A small audio-text matching model, trained from scratch.
Data: trained on synthesised sound scenes: up to three everyday sounds over a background, 26041 training examples, 22.1 epochs.
Rows from block 3 of the fusion encoder of a small audio-text matching model, named by matrix and row number. Rows with one number within an expert belong to one neuron, the router's apart. Each number is 500 + 50 x the weight over its row's rms, rounded and kept within 0 to 999. All counts start at 0. Numbers have three digits each. After the name is the row's rms in percent of the matrix's.
Before each expert's rows are labels from the 100 texts, of 14976, where the router gives the expert most weight on average: "tokens" is the input token at the peak. Only what is clearly more common there than usual is listed. The data: synthesised sound scenes: up to three everyday sounds over a background. In brackets: how many of the 100, against the usual share in percent.
# router: slot weights (fusion_encoder.blocks.3.mlp.router.weight, 32x192), inputs 0-95
# up: expert up (fusion_encoder.blocks.3.mlp.up, 32x192x192), inputs 0-95
# down: expert down (fusion_encoder.blocks.3.mlp.down, 32x192x192, transposed), outputs 0-95

# expert 21
tokens: "beeping" (16 vs 0.4); "explosion" (9 vs 0.4)
router.21 092:549507452486492495563483540542548593526542472448548502565482536514493401477473507543559537519532411570523489557572509445432512532482581464420457503460540444574485519593457481546509534517484528533518487455504586471533490426460542526419471558580576497517479544419550551561538426453568507587
up.1 106:450532453433599498436521467479500504523465595538422575511623515507488481540510459608462414498438544453524537481447568491520393438566497523518581423599436515488461507595542556552551570536496497517496462495499469551562506525463520493479504477484433515481508450529477416526560441503471476469
down.1 113:458524579508558529534468566555508440586498495543526524570551528510505503455474495480526490469434449555516579485538460558479502384543432475446533553422492560493492497453528472576532485485477545506511521562543477501471514503645469487514560491564448529458547513538563453486418524555606381561
up.2 087:424528528495545549555553462490393523523518589562497615520527540544500413515512514528585459548505541423486523516525506478502443459479422509426545496505437456568517474574506517560469552496576438506524477524441485502506521493408535475526557526495484458445486483449529443660523569467530425458
down.2 092:528461577496513474457539507504466457523505440545454485547428537523526487455523483459488476527437453465394445531503501543496510472527480536467463548375428528562463477492547453510453466431514556554569556423618487488378491476574496541492497477452482447540558457496524570533398590463582503536
up.3 100:450499438579452508536472487544464503438492510545548527562456497455565476487492439524527476535566433543526493477480426388514519472523640545421474564500521456490467457456488578539523605541482528443539535515505477450489441416473512395521559476487425610501464474453570521466575463470520449480
down.3 097:480430514413487555516479575527587473504514512426512363519486555478453549505544588515446539450560473445437542517514417456503503492489462547519568442479475458502458488480538409530492346482474579517554488506577539476440445438491458498521475495579548559501462449467470548404498531455496624533
up.4 085:522498575505458502480527549447570474405497477436460524546509500475455604639441549540407443456540537502505410566458437473563493526489350506526473473582500479482530487496487508570564453523518517490462474524493585451489601562476495527565558516504457448502538498562515453527516495557417577498
down.4 087:558593468575543553497543447454435507557541489500502508542454469423482492424523468454508525585460500407467549513495550491530480566473585498530496544572471561401430539484590515388502536399552472507581491535430477457580471515556458498415440583428477530551461454509435389482494471500457512529
up.5 144:535410562449461467473486558468511499538519464497554482449446477431508607453543525466459495437514456544431483464541531537504586547515518472500499503488574509437502539497549544424500455493440521526543476527524496519456474559614406592543484438551501459521481480510456584451382539577515478489
down.5 134:482585511562500472539517447509522441483493496500466533502521502628538468559409453519444532578545574448504499541435518529523398433496473496520539433514442500493507527554509433519511635545589436353482442443489427506544516573456555473517493556508391516467552474543521429541545470456460452508
up.6 078:478529500472501510509523441517489548578421558542524503542491490512538584588437524576498485539452523457516442511462457606596451556537494522473540511551428471448474497498471544509508561575531546395441426511466427552612500503460515416465484503449549519422518492585519451515595544502510585430
down.6 079:360449468565480511479457543525540479527521472496494464524523504582589418374589515460543476442471426532536626546551494498507509452542427453376424479532471494439561497434426514523532481553532545406536539473516450546452461525463487437516396572473511546482460481502518543487365543493536448493
up.7 092:486492559473475461488512537397533529448500504510510463468487444412465555497536540531415407468552516464517536539481564548616473499521457565575616431513474547421541451528546487430550456444460491553483469535524520515495470536549386507540523470500468471544518490635491480431501487510425508428
down.7 097:431549527538458424540563453411402568490508591523418536531497468542427548491526453489504429634516486450427461531409532457508508510459534490505519459557501502512577488574537538496464523518552438411524483457364497511543480502500604433451534575509504476504557414572544433602582456571450527437
up.8 099:459567447548447447568457481578480468449486500553540458541513548568510412484474466530578536532520485449572509503496491449464484420421644486463383526541528468570503480490596526503462625484513457523512571539433487483505466483476516444460490500497524553441415479485558423559484490461540480551
down.8 090:525452537433544444482494527453517468429569472505527416478498480467477536510608557458516511451576468489453519547484494471438549475503400446501559521416526518520521564395427500505422406460488591581538448491529576474437482463550440565541554524489561575524516454494522552390437540466560645508
up.9 076:402461484488485415431559500527439450516551492513505506391486497490460670461484494523470512425470509508442470467503560550550559546518522487494469461503546604457532456539464505480507435537439438447477515457591450478499490512489459567507605583541529451511527440515447502494436552399416574479
down.9 089:496496505457417488461484491381490566407487526562439495571464473574554497495551454486524511514546574449441425515478476420383492448440517597477497499524557542601482486543461616401495486611470502481608544458493539499545504528401594481461523520501541574521529541494497434498497443469507485430
up.10 106:517474552503456438436548485419547543464499434482581560431497420415502571486582507465449506441483469502461437562485550494570499529551338487547582469516572499425514465503552529481508392481456486572503465530496449474509558540507422526569525406432498449518543551562462580470447522470448510476
down.10 112:425544454541460466439602420480538503448431522520450479498558476606546517626442453494488548508495526359525517523488466509516511444517486527550509459537462492539481511547429534550490539535566420429471483396427464515542491519527493459471533580465448502431480519529492420603548469555506499477
up.11 149:484547456505497545479478475584467425487517500503536607578558530560556404525545451507595500536484485501590504500492518390455458520473576463397472552495470441563378525528500449510451563501526499433490552477433497498529485427423571492412507497526514471487533506423501473561529495427497452534
down.11 141:539459483444505493484463567561489470544523459539546408465536561464524463412507620521506501390479439531464475496506458561530544415536421485500550530451545484503496516503483483518489432426443585570490520516588580425463506448567450582611478457534500527542507515538479571451456545458567483529
up.12 133:437571466475524459525544443455453513491468596482411543539575486485455483520474425536481511551518553394518521521490507509538426425457449607493546478552437496479490484584487526543505543507612438425479474471446460584585586457446511422450590524423449415433483464490486423538567512503426510488
down.12 122:435504471548501556536567516519488443611480464555544503552511474534521527319468477468518531428473469496492529496426467597464543431543455490467490481416480500485477504426581550494513508488536466509559492488543457524511467582548552485518439543494445484525470466549479484439406567509579454544
up.13 079:569402548441460538413544483479493493499573467511550529408473467484495545465497420502431398524520521527371449467445502592546602522516441514500555544462585544475527513453499546371474448532491453571484469553508512517483475517559423487561475507499462497464579453543526535400477527604527454465
down.13 082:391528496592565451541526378466433550467554468520459512477540479484555481565400397530478581581496537446537490526477517521512466442462506436470554515535433510534496455483487462514532579587624414492410459430514455438557536493516462499518546536489535497485543440532460424540551468490434479566
up.14 101:467478516441514513481530446492556526557553518526469526417460448378493562483494557521477443460525539500450451541507554572518570404482447551531562492487506562465547463514569510518600489542441474513491435536561480434457475557558385472498466513504448556458485447503453560431493498536536568485
down.14 099:527520533499494489504421507550506545588485492577493580554473523494479492544544530480491525507451507551467516540464510508486486359486341478442584475506391554530488519502543483556443485469403470592531543487528507460513506575501444504422483450533494534514483518572436464501550560464516541524
up.15 171:566433556531451467463507596475498459540506425510526417409411502481497621402486578467489497419507513533418435467517519543491555541549484458516500527402580546459508532472527491472510457517424490532468463511560518467416497572615431584532463501534453534507485504528467567472398527498534496476
down.15 156:426613525529495499500551421487458463486467584520452495525474495597480461586438427496515482549497552412509521538430536526535414419492476446512532414420415540566498525556465526544497623548562480384491480420473427559556474576457528480505569542464436482445535481550471427576560525480473472504
up.16 099:481493528508511548429525443473464542469460498503475478521548498446455502575498474544431493551526556409529519511467474577565400459512450548554536437579471504444529453557450581485544549507530423434536496507413472564507627466494550428463528562411457460445542422522514477492553511504418560435
down.16 095:407461486548493588417489518472483484569400471566520578544369510520493440330511437471468508496421469472511525457507495580511572486594442538433440505409467433546458496462492565469513506484546537453551478503479471424489512561533559409461475513532423522470473493571472501467420506523511512558

# expert 3
tokens: "over" (16 vs 6.4); "beeping" (7 vs 0.4)
router.3 101:572551406469541507571485519585452484477531507571530475519494547558539401529554455498538585511449478520571530524529542459418499517488518432450450555473533477601536525509505487529517535493442545506586537580471504492522458457367565551461501458510563492550476609475491506526484406486511430511
up.4 109:491525408540447492535479497483404462537473525492558627653516543522484427453538442450530536572546486533510551536516506458451557453461541461466494534501452439556535461458487569571509536516540530453443523486426468464478419452418559453406501491410544513502428494411479486561526443496513396526
down.4 100:569458473486470516521499542530497506478549470466531473434483550488504577526469591491514498528484383579547517520516531452419586615486540476459470533508572443442496528545459441500459482430513574549504444560523536426488487360474507551570473421545544421551503582511531569443549474417461524492
up.5 085:474544460551469431591527483498482482496477533520504559618531515514541384455509456463503515546531505467552522497486451484468506483451555490496450447467444426543510461413523553588490524507559481514494563535476472479483456465428554491386492447386488523555438439447432463573464446522553378520
down.5 085:500483478510479539524456540545452463369628561454465480456433636501514528573517527516554482497511458536583495483505518501505492559537542507486514519531556402492520472557438441517463505411464560526500507506451541420372544367501566525512507449461576428547455607428526529528505430439469491506
up.6 100:485512434552478472577490490510442507506502540557535619664507516501488376487507480487489488561527474505450540549462470406475528460482544504470502546482443467524483457462482555594539528485522508426489511502418409517471495473441556457420500513398513505485467449409446488560494429493487395498
down.6 092:550520471454486521565437502511488516422542450467464450479505545491552506532506569507515475471475405573568490514540548499465488606477499444466495566557541382442520502539498428538427418447455558535532485544486504430450505414522492587509456439505579462565487574491529586418527427431453524495
up.7 099:496529444555494451616512510554435487524471501525582585613485501545525405429530503464525532535573492485521579550490502484465536439436597489464508497518453455523564472444494574585490499501469495449472542517419478447457405448435590489423464490428513545476400476415470494562497425475543389552
down.7 099:535477479486540464577444570576506474353565477481477505467489597505543571617487548490483500501539459582576484559587490443434487583536521475509477526494570434487479468582470452518480412380492601509470498508498581446474476386437506519530530486506528517549417576434537580459514457453445534534
up.8 119:457545462543517457577504470518406472506480548534494601582548568576495389475549462494484497567536522478503553530519480487439536479497550526407498512466461476506496453481474585540498555528530453416485516529424453507479479475386551453372514489461507526419472470451460508568536471500518371543
down.8 113:592436512419478508553504564530521523453561460466516504508505594469482591546525573470537494514450430585571502468538493468460496516529462401477490554498560437501512480509473435532473395426447548557515543507524578444463474393492488578529476415529517496579490564436486571485503426444487544488
up.9 097:467532434521506475569474563490499478523480503501529625636546525563558414450544480488511498533514472499514538605509449494467577482465551529494508529519488453530501448467442589634510515437551497446482471491450483485480439429388573451440514498431542500492429508398497492549499442502504407534
down.9 082:628452508450474457474461551548518466410568450418498500440519582480540555576497523449443529519499431610520510509539505498480502562556523464526440545491572486434546522557537432533449416440492569594507518505484498440461448360510542539498540431619504477565495609418563552438521431505468517502
up.10 095:502529424524503470579471508512428484542503566549513596646505550511493407437552472463554544547569474509495528560499467487473540485436557502467506524500454477539539438466511544621504532451530490490456544546425454474478424439474522462439519477420508492480424491416473508571452430499508424549
down.10 098:533505527482511497569487503550522483416566469479459477448531573476560516560523554492466529475544423585561518446531480399422488545498525477535468558501560463455516508550498400520465457471435577547486483534516534404425503363469494469550470402476531523533495634435576584520555453448448500534
up.11 094:516574452518537448546508495496412530498478527487516583638512539563496406467505435493523494561527477485528563567507474438476559444441559464430482498551499409577491455469507561579560514495529483439479506527466448504475469457484576413441505496381545518504482485429468473538506468499513443543
down.11 090:592510497465452549487449473527461473491542442423542514441525531491496545619477522473496473500497402597540451554508484496404527604505509466471485504447528475443526510522433420517425441411487574577510454486468547449450530375503469578491518455487489504519543600476558562443596485404464508524
up.12 101:457574430567516486540527494524426507515486527530514610615565558561538401466501433513480519573518517468489569546523465462530518473506534504462487529529477464542478471501492597555530592517529458410452535532405419487485499463411534411413548505414503520468479500407489454604473445487485423514
down.12 092:553483444424405494512450526490500479436536433398516476448515550444531550535548582463518475484524445593546479520501549439441530493514517451556475556493517417445542488512478493538424444454427566553486478541528579458458504384512443599504450413481584526516521550460546536421521537461463559483
up.13 085:506496472473574563384504515433517549477550465424442564483570512513466492608454492563485446506461495536569523489501518471512455502577376486542580510563502487540452558589452507500496453479459483534525525435446524479502637525474546502529448504508506403521600498596521537463556460502387548578
down.13 102:445555470505526509422537449394483493480413543524481430504437426508504478516450464477534440480478603521550482421509509568526485510517483496580504444516396498502433537471517500456473543520574465457517542433460485571570571515574489488485492597533446465468505471570429448556545509531437499577
up.14 134:475464619497461455473498510496511439501537481508550418423425536482452663442469531433478537450523507509473466460478488588526514524506517490507465506427559600451529454441514418427463483480516552540500493516544479427454438566604433531577452496545471512520479542541557528423449546535524522442
down.14 163:436601454543522525510571391495461439505453545540447532531468464567491497577452441536514530586496589411519472470433529506548445475508450475463528443467422517471501539562524496485494599577600418415486521406447439548585525510445527424494508571545427479447468450524487447589584495497438424514
up.15 087:484552468497498453572513474520482494480511545498460616525565530505573436574553478516527476598548496513543546526504447390500485481428555545490423466549447425486530512574481566559538534548522437406477459548436493505519509532381551481474492510444540545449483541442493499577608445514488435473
down.15 087:572425518411522495380500623536489556464513440503505417473502483437476507447511523531557491480429458599570511509527482491507552407513433494595537521478493467545574528526500491568507454398441529561510474513550538541509513481560421531516498506519504378564522489525483489427449486487479553465
up.16 073:469548460498500460526533400520512491422396588543435573501489434463513522557451406516438489631534524407514549519525422460571450541503554581505476446558460528483503510553541533501519527514496470378427473576432435564578533544503527441510546504455508620383512475533510490503538567514476524436
down.16 066:595462464391606525482506567623620543498531439474549549579533494545566582463550502487489371565506559493528534467544442463474493444572357477532616593475496485486550542451503457578472491475483461533548553507506559473520575482576478490535509463446491447585522456487544599507479375477492495531
up.17 113:409487609551497435524517473481454469547445479603512428435467454479413618485482486445467550521517536478493483444460511543534479494507543536479493451421537550377482419501524467454480495538570498519494462484532480506514478606592439493546484523553488541481494489560468511453486596528545514361
down.17 104:437580457516578491519511441531496428434474547521454582570535515586489538647473505528521499556457578498540536478453542460532435456508424514507546516527456507488501561564519521521492543505549516494482530414546494558523496432423576454460534525521455376445523470397537496590606460529450532496
up.18 074:454592450498475468481491480510485453456453529536480550581546522493508446515479507449497513595558502500497546555485501474529501489497543572501463480513529467493539476488414528552497620503554425394536528463380438553531457533425552454447535498398520492523501465457443466585541364518539475494
down.18 071:541516534474451520560449527483535449453520460487448473384539562500510567474540442464525597538473449574540479549553468557462473565521397486571519512586545448443547526553498456567483483465486532543516450420564618482430557399536500548572500384500524539503530528506514566498506509527407571533
up.19 061:477548574555543505471550436427490491469511491529529535584561375462488501526492465520481389517518595356521418534456499524547376467517535534501499478637503549435573424565468575477548570532552439472463523510419455614598525548502524434506574483526523516517500436551486496501506536549498545462
down.19 056:427504552554576484460594532450521624508447538425510584493522499519491545466543488542532531496495556457455559538563394519530522562433698591408553485513502528480528561498591443480657538516510496499489450579528415490489536541557476491494491425498455543574517463500428471484492540528447528543

# expert 13
tokens: "a" (11 vs 2.9); "baby" (9 vs 0.4)
router.13 101:485494520433610497511453457553551449535466500491563520512493501517469512586527477423520528453407571482547560423469558611535413452472423420474556470440414558524423528525489413463429570497538507543554507433495501531512507456456562490402530550522387436476563448525551447496580592482524479513
up.3 135:387591526551534458537609451565450398535396479542509522548480570585480456497398496475510587460499516449527535421502533507509466463540475455389514459446467519518483463487519434533451604555535509426507492465518385488536510461456588431468524579438473504436474460518521489568505527473522417467
down.3 129:557426490476465492464463590501471481579541426552526469506506541435511497436535588499499496412501448551431448526511443525467570472524448493478556524469567499503458470439531515522496436452423539600510474480560531421431428535614422560582465436557496515525480534511499607434445545517579477572
up.4 106:614389499403524486459341497418617531454561506447483465415499478404469528533557578494509452505455537497537545482515468551545499456519466519553550513532490528518508571537474488488495404448474495596529454530539623508507543514504462559512464481543453453561537523563575485431518508431445604567
down.4 107:421589504601482534542606433492487500426411533499437538508506422576495534550437404467494540552554525406513531465523485451499446512491455512510525480569440506487487532493469455464533551568574437393516505507400413536572533515462567407468533539432547542462467466490522434578566451513441476499
up.5 136:393596516535556461524619468576443406527403468557539536547478569598465433515414485473528572474488510478527538413506523519515463456553483446382516470455446535535473454494529452526464608543544501437490481486499388482524518455444577420468507579455458514419477463510536485560520504451522434473
down.5 135:540433492486477487447459592492459476564528424525549455500505537414544511414532577489487490402514460554420469525519444536466575484516452489488559514471576493505486517435525492515533422438429534589509456498571532430428453514584397566585460456554497521511480522515491610433421531514553464573
up.6 129:392598520549538446554599472562466401533402468579521518531463562604476448526405479468537570458493501469531549430507508529524473450556487431384520474456460526548466454479504438545447592531545517451505461460500380501528494442455582436477510575457482484443492463517546493586520507465518453475
down.6 121:550436489506479473496452576518442448597548445544554462522513510423514480413546569518498481428509460556431455504512440528479590448502437506473552474467570524518460500447509506548542421462444555581498496486572557450427459530579394546567472450515498517507488526508512591443424534526553465551
up.7 075:419554450547563455545639508520453426517421462526503558583527549552424405507490497501571497422514518504500535528550510490467538476608478503404455478478469463526512478500498466561490573567545499426436401432520403465468515462472581416494507560476445489411491421466520512610488512458512409499
down.7 066:502449516578467445506483564513412440481513449553561472485564514524468485440478520531461463495556432539458522545526439510470566577589595444478441551470547465443540510414487478480487479502418528578448464489532541512447432492537502507525510463501462525533511550441544555454446511495575422531
up.8 138:394598520547550460552625455584457403529396478554523521543482562603471450518411480478510583455494511459534523434502503525506451454552459444382508462459449533514472445493509449536474600556541513440505477473518391485532490465442584424478542574450468516427459470511523508568507526473505445450
down.8 145:544417488485468496463460569504456477583549445515552454483494524419530527401548581510486471413492452558435460518512455548465588492498453496497564538465581501517470481451516509534515413479426557589516474506561542443448448504592409555566482436552484498520499531497499573430416532517558477537
up.9 094:580391524422501469464346517413607526472583479457503453411482479393485555527556576505528453484473498536498532483525463529512513476574445530561561490540483539516530570547470501464545391453476447559538433505545600521509539540530447551501486456531446479568563546557568493459522528464465588547
down.9 099:404530503567448521541592430498498484444379522540427552544501462570497511549431443474489530575586513395490546495513434419525471497510455500485533473556426485513491491503467477474498546552556440399497495556388415540578495500444557390448523549449573568418453461507538471583555445489454460499
up.10 061:598435485528393525482448549459525566522550392421465427451487496419495492539522524536471549438545465536408486512536429457481511583521551542558438509524567547445562519531512507476571456445452559518449451499461471478448568545522381553604487467501545514515521534440468545512502520476467569496
down.10 052:520508495391591494440437465475489508532520604498529481493519485407415452499586526472571491483419607481511447426464489502480477441511516433581517444585506495560510480568500496515485499522523528558537531415550550593505553558505440542559533499516453342479602523509538438507514561508480458518
up.11 126:399585499553539454533616476563439419529412484539532546539480552581472459522412494492520573466488508462527534423505513535521472460556492461389518476437450521523488458476508438535489596544529490421504474459499405502525519456431575414460524592450478505444480462513526497568509497452534436475
down.11 129:545427483490487495453463585503467467563541447497544462509481541435516502394541576502513495418515436557437458524502453521461590482511498498481540502480560502490486498439533487540521414450407545601512479472561569433408458513593408547561464438524492505521502544512499567426421553526544458562
up.12 076:503482544582487466465481578431448555513497454533537510548458495438479531412513562490459509441592501514430538458540417506481598509566464546488516503497519518449563511472567567459560471589425557429405430541551512515437442549582467458502408440549531576423499533496558589461415504549510468460
down.12 086:474569550459491522407501426492538535418456558424465468444505441508434522578516486437478511550495553484579565487453588487554408521474503514559513503528422492496566488560470470482502549522546457452514517501428458606552578450449524528415558511481519470506515535493473444571573502439388601464
up.13 063:535577480572441652499499504530417484541564506451487457513506580530499482467492495523558473489558434507512373482571410417434528584600576556442399462477555433502538503500501507477587569606480556501481456542510519438514500497492458507561515489517547526569393569436456514547476431458546482507
down.13 075:470569500520510498485549449506572536457496565446476538528464429519455510558481512450501527563458556483524516534453558509540418579514595522454438474531466506459512424595520547467511550550534462449515514561484494570589590473427570438430523490383536453453487408490469452521531469506393526481
up.14 072:631409553466467518444402500412579505482571506426459432389482466439527532536532540527548497482500526566496526481553515554523485455552432511548540484529508554472553574504485495465539439449497552579525385457511600562495539584475463559511456488535485491565578552576560512438517515465443618519
down.14 084:400581491558461497601615473562508498463388521495415587551496447551479535547428424448534552568565534418522527470524506435496478480482464466471525465556422502518481570468507477476484519575581464392507487523423402542561483496484542407509535575443574550449434455500524464583542446474450459535
up.15 064:580402535494490509417410492407577569483526464446469487430451492410453543494581569512549473457487518525450505442485561540579486465535484490543557480512524584502529554571508470449581424400451511582498421476577633566537567507488447587535487485504459481517534571534499488435497536474458630552
down.15 067:377535533590498473593622462529494541494403492547457516518515477562459545555473472402484521522577559408527518459550498464503470488448473524437533488543480537475458538489557507413480528588533435463499481570463404501512503520436520395492550552405536546441355449535457480588498404554483479510
up.16 063:556471456552423507577496553473538541522556504493484501474488528477523509501509496530521493449578395566452507538541478449423530583540598551479428506515557508472607468491493572537604399487397513493456433562538530417388456453487545512545425454541577544438469547426450584518459464462540491513
down.16 052:602445478405464549523465564508500562542518481512550416466534580508596484470582512539554465481559551513481486486547474514485540349556416406556554468535503509530432502451488549546474443519485497528530454559529561523447458504505425518527441399529487492508519424576591542448473578531547499520
up.17 099:597389533404515464460355492416616534457577527440463449435490487378517525527533559513551474519459548524504546480507514547550533461527466519563539475538492546514503583516470509468484392449486467569534454508538616512495515522505442566502468478527470465565549538537580465453531520456432614558
down.17 100:406579481550465515573598444502505522435418543514420529509495441591480535563465421471496548549576516393498532479517478464493426496516463511498535474550435487491494520494456467457485566561587414414490520512423427560574530506461581401457532555443541534452459456521502416574540430475478488500
up.18 076:451486552510501460576538568436524539477491521601515548558526467479487495438480489479454474526577500509432560585511372481495582483507482584528532512534518422518551441439473592548527443499491456474431459592501507472488438529545485441514447515499539573458465472497520540505495441572508469402
down.18 086:480538507487523504426522416482526563425464566462476449446527445567441501564463444505502533543462566459585545512449593550571414496512531492535452475498458505563582505544487436507493547545531493476458600463448486601600526480427514499425563551506509447473562476547476406506590533439451621453

# expert 27
tokens: "<end>" (25 vs 8.2); "room" (8 vs 2.9)
router.27 110:543478394527516542554468509566532501437578445469452498488519546594598340516511534515571451515486439533516487538553551411379548484494549428428520545461557466516499570529443488480443554497512549518548483493520525452486495455429561525512468508579520507552491560470478522527491437493532473609
up.0 115:502442607484431539486537565473484501518487458524553416395441497470452518413515574490511482433559487566388394471530547490573528548528455508515439490470534502459596502470514479503480426476502482499486431432577499446461538521593435595573478517503477546501428532513522556427445555529466563478
down.0 103:389576456543558473537531373525470457494457592573452516480513470569507438562434473545465521544479531435473456527474520489533460431518475531485550443512421573503469538549491577506500584580598470397498473455507465538549462568509537386502543535493451512453538499562513478596532510555457450536
up.1 099:490530485450597476415441485626472421554466401444515474514496544579484479498516570508593504456455462544484539387443540567539462532531515483483486433405469492534490535553544365507508535539538545539589514492514524524522518469489511438407526565539488484516583506474437541606483521508589461533
down.1 116:556448549489474521576418614519488536437593513460515555553479545411462528500549546499471513559490385572616546499522476472406554550509511539469535530536542454502545495466497494528495393466449514540503533550546577417411431476427508561449466441556574568499481571430538570446517459505513532466
up.2 080:499439543576480489420487566466546505510481434511513451420460494384397537416476491457448464496559365553444468444518502554561623577534467519543472501523543533494555573512490478411495500508436489440530481491495465476458477518563416535615461485520544485531443516511546548465421488535496519510
down.2 081:431556440512572527562535439508495484506397551569476565550522494574514489564488485501468530563482520391462439545462495434451458494530484521498562420579495446570533472500504523521522599525629478378535475425443415544581507542414567479589596558476452494517416457462505436567530513467554525573
up.3 109:414488518439505467391600406434524491482436526538552504530506459470482519539525467467449493447383580429577516466417538545554427426521447483525565404582407530469500468505555511518504484491540464472538489510516476528589539533527425490463521510484442419452490377633469431531579580484464519492
down.3 098:449534509510502473513547590506447432521451446601537381539488503437532441399509447502450473431499555451401464515544470534582559544509461525466610513468495594489496537461537527571540469491513457458525502516515477431501477557623396485508466539565486586483464459483476490518421538513555447527
up.4 083:427520594501587490457555475611423421556515478476489455478462507545502538510499463449487532451455554511457527423445489667501426525520527476484516423393497453412439473554525435441501515553556533560498477446591532561566534490550532464483551581560439470506501470517532515569494485476533511406
down.4 087:515467483470437479479469450505504498392523547481422581578389536420496560521557501536523454519513377515527546495600454468423520565495529462477486498582561515464494513561503538457492476408435472494487579574497551458482489431429577543354515455489559574541478583444553551446533457466510463423
up.5 078:520581481567484563506424458452488513469485471553506481531495473483500513442491429540457461603475463574514516497495505484480513536392628445541460513488473522462465534456429516482473543542541462495499535479426442506575455462540416430542463473434573517468413442457514457499527497482456480497
down.5 072:482555449427517542432424572472473448601545492470437502421577442563403550569492510573514518490549499525474541523411442514554551504488437534513557476618517463556584459568452554531467517525468438583475418535515553532526534480506452544553480484528469501530488451538517483453453539384456486531
up.6 097:498535431488536544548505507597528512553516421488541543600549561550513391515533526493546540550499431555541519533556522552424502518420525451471508544450482428485437540453505436478422489488519490570533567506490531486496460386424544501404483458521542466530459510403515488608517432466541385566
down.6 101:537404473406529446449421506536496516488548424479611403409502468430555522478566592456525546469527456571491488534520516552461501548481509558460451538459550523554527469528510507516490391447445582498498519451540554428424543438559489503551456456513536516456493546465510588444403544485491574495
up.7 097:481475528535449535508502618487469475554543468528511447403425520443401568426481513490457496462520478540441425522511499543488602548526488527534436466501514525508567507439528512467463450493401543491459478520532516484479469612559485574673454485530503515514473541572545552409466549514514574482
down.7 100:469576494565532500490485429442495455474453524558487550490526494608517529559413427543524556569553528418536555547435427515506483536560471468503563504506479474531481488560473497544439548605602450463503417372465449546528535544471563430533574558475427435430445488548501525579514502456449473541
up.8 084:404510556589451432530547489469432518488490482509515540521415448533476462422541443487475516491573432503476481501450455520531499514558548525482453532361480568483502408457602536554474572519544502513506566535549437507527421587520440378497527475379483563431482444502470498565467485485546441482
down.8 084:573456463536420465561478505433494562490499471479481541510429515487508524586551486525516529446471443585584558470509521402478534528513453559451492564478589521515488479556532516529421444483429537557550563547503577473410541420434562529463450383536579565544488524481457554460514469492554509491
up.9 119:430552557488533472444584417426476474503408563508452488443500512504495539511511472512434539498449592403493516475332512515576442433474435561542582457513421504460518550505500509494504504507561418461492557499540476525603595489493485518493635487474429473465496430587446438529556534525419573432
down.9 100:462556472536476530524523398480518437478447541596420451494502452517560484488503437495476457529451563457482573512527446489573441595533447516464533429520445549446406555471478436533565474512533484483527528388432456493536514577564436421432498560504406497481429435472507476554415464535450439610
up.10 078:534458674560498456406508570576496475461511519591473410497447473461469673493413452526430466491545486472441396446503440555517481474481657499477410449468469531514523476501479513420500470477495468536456484505509538481535457547544481527572524538502558514487437537563565446418479484497510463391
down.10 068:588545464502541528548440534576522526390443508480563540582483565529473547493454569489561501503525531542571466485529503504457504567586507549435477530567490545516461513546504502469419568588509430523470512530480569494541455468419615477460464493416535497533536543478479416496694405517556442506
up.11 074:504471631572472483497467419513449454496502573495553477475482529400510502457564403504473506520541538471494484514443416499561563556425588641540430483497521510475530417498457540482581497536593418456414547513485492546548470578590450486496544534530483511449474563509477474508511446583468478454
down.11 078:550467480523558511600407474425522565520549564445441583570484470565474564470588602497470468481615545522594518557415520475435507497448496427528605492552529435452539485445519603534467450428473524523482494524503564464455515494401560482522505434519633539439549540478475541498469401526505493447
up.12 076:485589531612463485556546441541459488554380518598503526562504484498460429456506413451549430493545545479478485506450526537546511483460546644505501519453408513522532423469498490500509571523544504473468605541571462476478428503489444385441565531350508529442438508489480496586514469505497457454
down.12 073:572453519483557492426366473466454491403535491516490471474490446486510599574578530563501493497496515624519508485522477486427509562428462470600528649522552444458498495476527575492485478529478546519478535508576551453392549453438570568487474392550573563480481543530544609459501530450456466464
up.13 127:522504397475543556526429489565534497466494460422452581554578542539529410542524535504555454551484425588537565497552529486486527534438542480501446558507534434581456559496484462509430534439545541558534569493466525436447502426431542501452472541516549507571474526422516460488521440450486470602
down.13 132:572462459399529483422434565557534556519554425449542417435500486438531481507519604483477460454475492581472491522506491522453532540556546509505473506489537544476446492550556492518435441434499627577510413439525597446432533474539432582601463492544534429512533524520488611424441513400479567466
up.14 091:468473565480485502503556555495497509565377501635546453471445440447471557464494445449488541485501532477460470524496440554615527429436512585538512421507485599447533460441513515463494485503465488432497496544520435491429522522545490537564549464427469496457415425520453508541464495513548551402
down.14 070:538370551404532497434455572537552584502608544495506569497516545445556462511590539469455512609516475568520500505506482444471574547438472504510505546627513480441570425556508532482484460504372508564556404507492593506561568431503473527554547401524574447449497453510429475422550552435489490407
up.15 092:544454469513495546427498502484484569513505428527478436383458516483465526369435512501512537515538479542341492506525446501491642495562522520550461471545555511484625491498527510477540518499422545511489484440511481451476531536581485481644418511509502540468442572521539572438473499464482527499
down.15 084:465626458521545517493570442494529480554426550516489514522450546574487475634451417516503568527582585429456487539447517446466450470602481492499547488540472525584488444503506525479506587530602489453531453422467494519574518540482579446489544551476428506480448490475527418544551505524451456501